From a checkpoint of a small image classifier.
Training: adamw at rate 0.0012, 10600 steps, batches of 512, held-out accuracy 98%.
Data: trained on dead-leaves pictures: piles of overlapping shapes, 36250 training examples, 149.7 epochs.
Rows from block 5, named by matrix and row number. Rows with one number belong to one neuron. Each number is 500 + 25 x the weight over its row's rms, rounded and kept within 0 to 999. All counts start at 0. Numbers have three digits each. After the name is the row's rms in percent of the matrix's.
# fc1: MLP up (model.blocks.5.mlp.fc1.weight, 768x192), inputs 0-191
# fc2: MLP down (model.blocks.5.mlp.fc2.weight, 192x768, transposed), outputs 0-191
fc1.506 104:475484456479492529497494480520503507512529472484518543510513468503510526451451469509527485509459489545499483510525520508467482528526520502488474463504470524484472505510493520513514544544527497502491520483486503498520468489482510542446484509478547461563508472473488472499560457466467437477506513467480504510467478491515476527535471501503497508503485517477505495506526506511533489516513486504479550479479527535528469476541471511441504486511527532494557521540539489479500487495488463512477507476496481459505509522495525534479521510546531525521463501504492534475490524489508489478
fc2.506 108:489533521491517498530545528511508483491516485479555465491459484501511494505454513524518497490506529497495485484472492454500494510543502498481522486533462502522472527493488563481546511516474559525514518482514514492501480502523528445461473496501491490507463511520448474492492498469494462455539551497526481432470502509532495506513490559496541488506482507518517467461493520478517585468502493525548541524514513499527502452498502534479488503508488527483504490486495516511470505484486467472480530519468514521500493513513490512511491490487493528541480483496480520504488432475490526489
fc1.508 119:512516493474462559529521512500498469515506445504530507485486471514524500498492491479550476464464512499511512500485497477476459499504490461507457506502500498479536560404506531467488534487500507527514486481534478480494487489557489499481519492527464476540521534529497515521519474485497473471504547538486513514489443497497511533522500505515535495569476471517479493503464523506495505475504524496547461468513479482525494487525510503470507535478499523487501483530499520485548536479475514526552484479522519480496465526502473517532514485482505498466482506501540471538483495485510504539
fc2.508 118:506514482483465463477527483520499512557489485486538494493508461504514493486496488489505521463473499509473557478506515503491496501555490482494490463525473517515527549513472514528491514498527516444498487483532456486475498499525473513506481534507536485509452499468415502486538462510474518499518494562497506537493451466545491470462489501493529504487497490510504525503543546545514446521542486523515511473521529476506507452509481537485502496463514517434519525494498491511507488511495482516514550503484544510479504461502452527510522495506507505524459485489505503475489518510488470522
fc1.511 104:469488507441520540505510523469568491536535514511501473524518537488486498528511523476488480445509505500496523512519487503501466497498501547505464504515491469531500510489471513520509538485515474507495469543515489489468471529535479445509482520492488504489510524470472476484496486434497503497497479479471477474487445511540526474531503522518500486491485482491497521520481531491477436547507516505513524539510537540498486524500527529441493464470507480415538443511500526546495514489484514476465525515486477491484506507493497507470519509493449523494479503497482494539521527493510513521
fc2.511 109:493462501489559522486494493509508511494472525505477510506528515528453458498505482455490545501499503488530488517528493558497492490441483478541522475489506520509472513529489509533488463495495463490483466509474502536501490490510499490512450519469457522504547490500472525536485532553499491447499500525501523514493507558485539476486509501485495518508511470527503499531493519437512516495535546519547513459487470516481496521538533508512480468523526453505512473504495470507482502482468487522514501506463477484501520481467508494448473510515500442483552554531535489461517525490497506502
fc1.512 097:509476489504489572460490505490499465518527481523485531464502473479497502424518483517492509520525510507497516488510500539504499504486508512524485466507531477485479511472507490485496533488536511467466490517494513492473531519499479490461476485491515504512534507494503496528490488513478494475488546444504483490525485482480521553505464473517461489550474521487510504581508524461494489493486544511502481501525506482549485504494572514428519472536484497524532474500534528469491547503527504483505525464533506476496477441461486524510528497488458479524508537531484523484527474514511510493
fc2.512 098:477500518448492517509547513529495478486512494488526500486461518516488517515519472503495469448515516484469534506482466450516468466550513532469482496509494496506481502477463526492493475534509512518505497533504452540493464496504515513506486506543436486517477516531452469436523529475509521479539482514508514496518510481544476498506523519512508532457485516482506483467510516546510487474493484556526503504511509489494515495495475539519534542486493513440507491541452515496534486456490498469536500471510520500490489524501491483538490489490503545540472458465456480513527471517523538517
fc1.513 102:536515489501543493459548537474525514520515510511508481486504479489506467508516492464523472548500474486499509510525501524483494493535507513494506466502506512480508548494486532516511515451505536503486427444538496432498528545494512511509499518488517485495541566526483484467541476498485449506530513529507479508543512514476529481544515501470459477478476559466459549498511517501504510520485512494475520540531500482505482475489459493513453509487499512471498478481512504470567477492503498538489515495476505499483489522484504493531482502488524523490513486494516514455514514488523447544
fc2.513 098:423519513473529540514528500522491482487507534474489522512497562499460469508495446472518520499531488506491491528518478514513473478491499525565540485518502527504467533521471556515483502528493507488478508527493493528477458472448475522519470497497477490495464517505472515514485521500488509502518525487484511519521496495470456473495533536475482506492499479485513440484463514536507474458493515511530555454466442516486494538510509510498508501489467495500541447508469529487529467494463497515521489480494462498472501508471503502482514492503509496511555518519516487525535555526513534493
fc1.515 108:514481492479526494483479487511544506565504502526534501534515486517528430488507518537474466517512466508531522483493545502512465494547484527510502512485466509484536492489501485518536527456518579499473460486517517466501508509488533499496524492492550467492512549514481462487492509473523453502497516502500495483487520526500542525483471532487483486509484550481482484485504504568492497482496490542490497537514459490513509466486509484448451547497506495491508517504473473488478511511476531559478480526522499534491500511490492527496509485470525521481488473544513488494502497433487493543
fc2.515 118:510506523468513531521539528528488503459506503464483501526507526478478495529487465468465534504536515492472492526513478499510490464505495528510533478476527509474471487502482501468524495534454444538459535516498476530497449495506532522494502477539448488530497500538515490484479533495479505455507506519514524508513492514512517514481536534497517517520514511513472460494420498459495535466478534500487557488513456502515493523494540521473519510464470536470509472537481514471548483460469512476556465469512474470501504513502508476512456497503476515531527489492481493495532525484513522496
fc1.516 101:496528483483546510482488529534553495547530501477508507488505491498492452463476481524498465509479469515516477509507521486452487482552498538523510498513507485472511531491522515502514526498489513459492494518537488415498509522478505520482499493485546471493488523479489467500513504481508442517483522501461484491519503489492554520487505559471535506544468527465493478504487537504474499499496509505508520472505457507476509503492504532442466507491500500497561527505507517484513482513504533552486497521532487506441490509510513502491527483454506512505493477527525486515486552431515445537
fc2.516 104:561540537507513567499492524483473487469493504544492492486486516493494495519514509538482482521530519478505474561490475502546498507482501495500513504481541518464490459461505491461528482521481493529488524513523509546477511537522537515495524475513445505533504510519533478476467503468505496462539528453524467500543507510486492475487510519484511524536490525521476472488465504515469517445483565477510522518484457486481499522472554496543522486501485536518503476537449519487541480493463528509489462467543477519465478498499502513526486494479492488520526505491466488497520478494502504499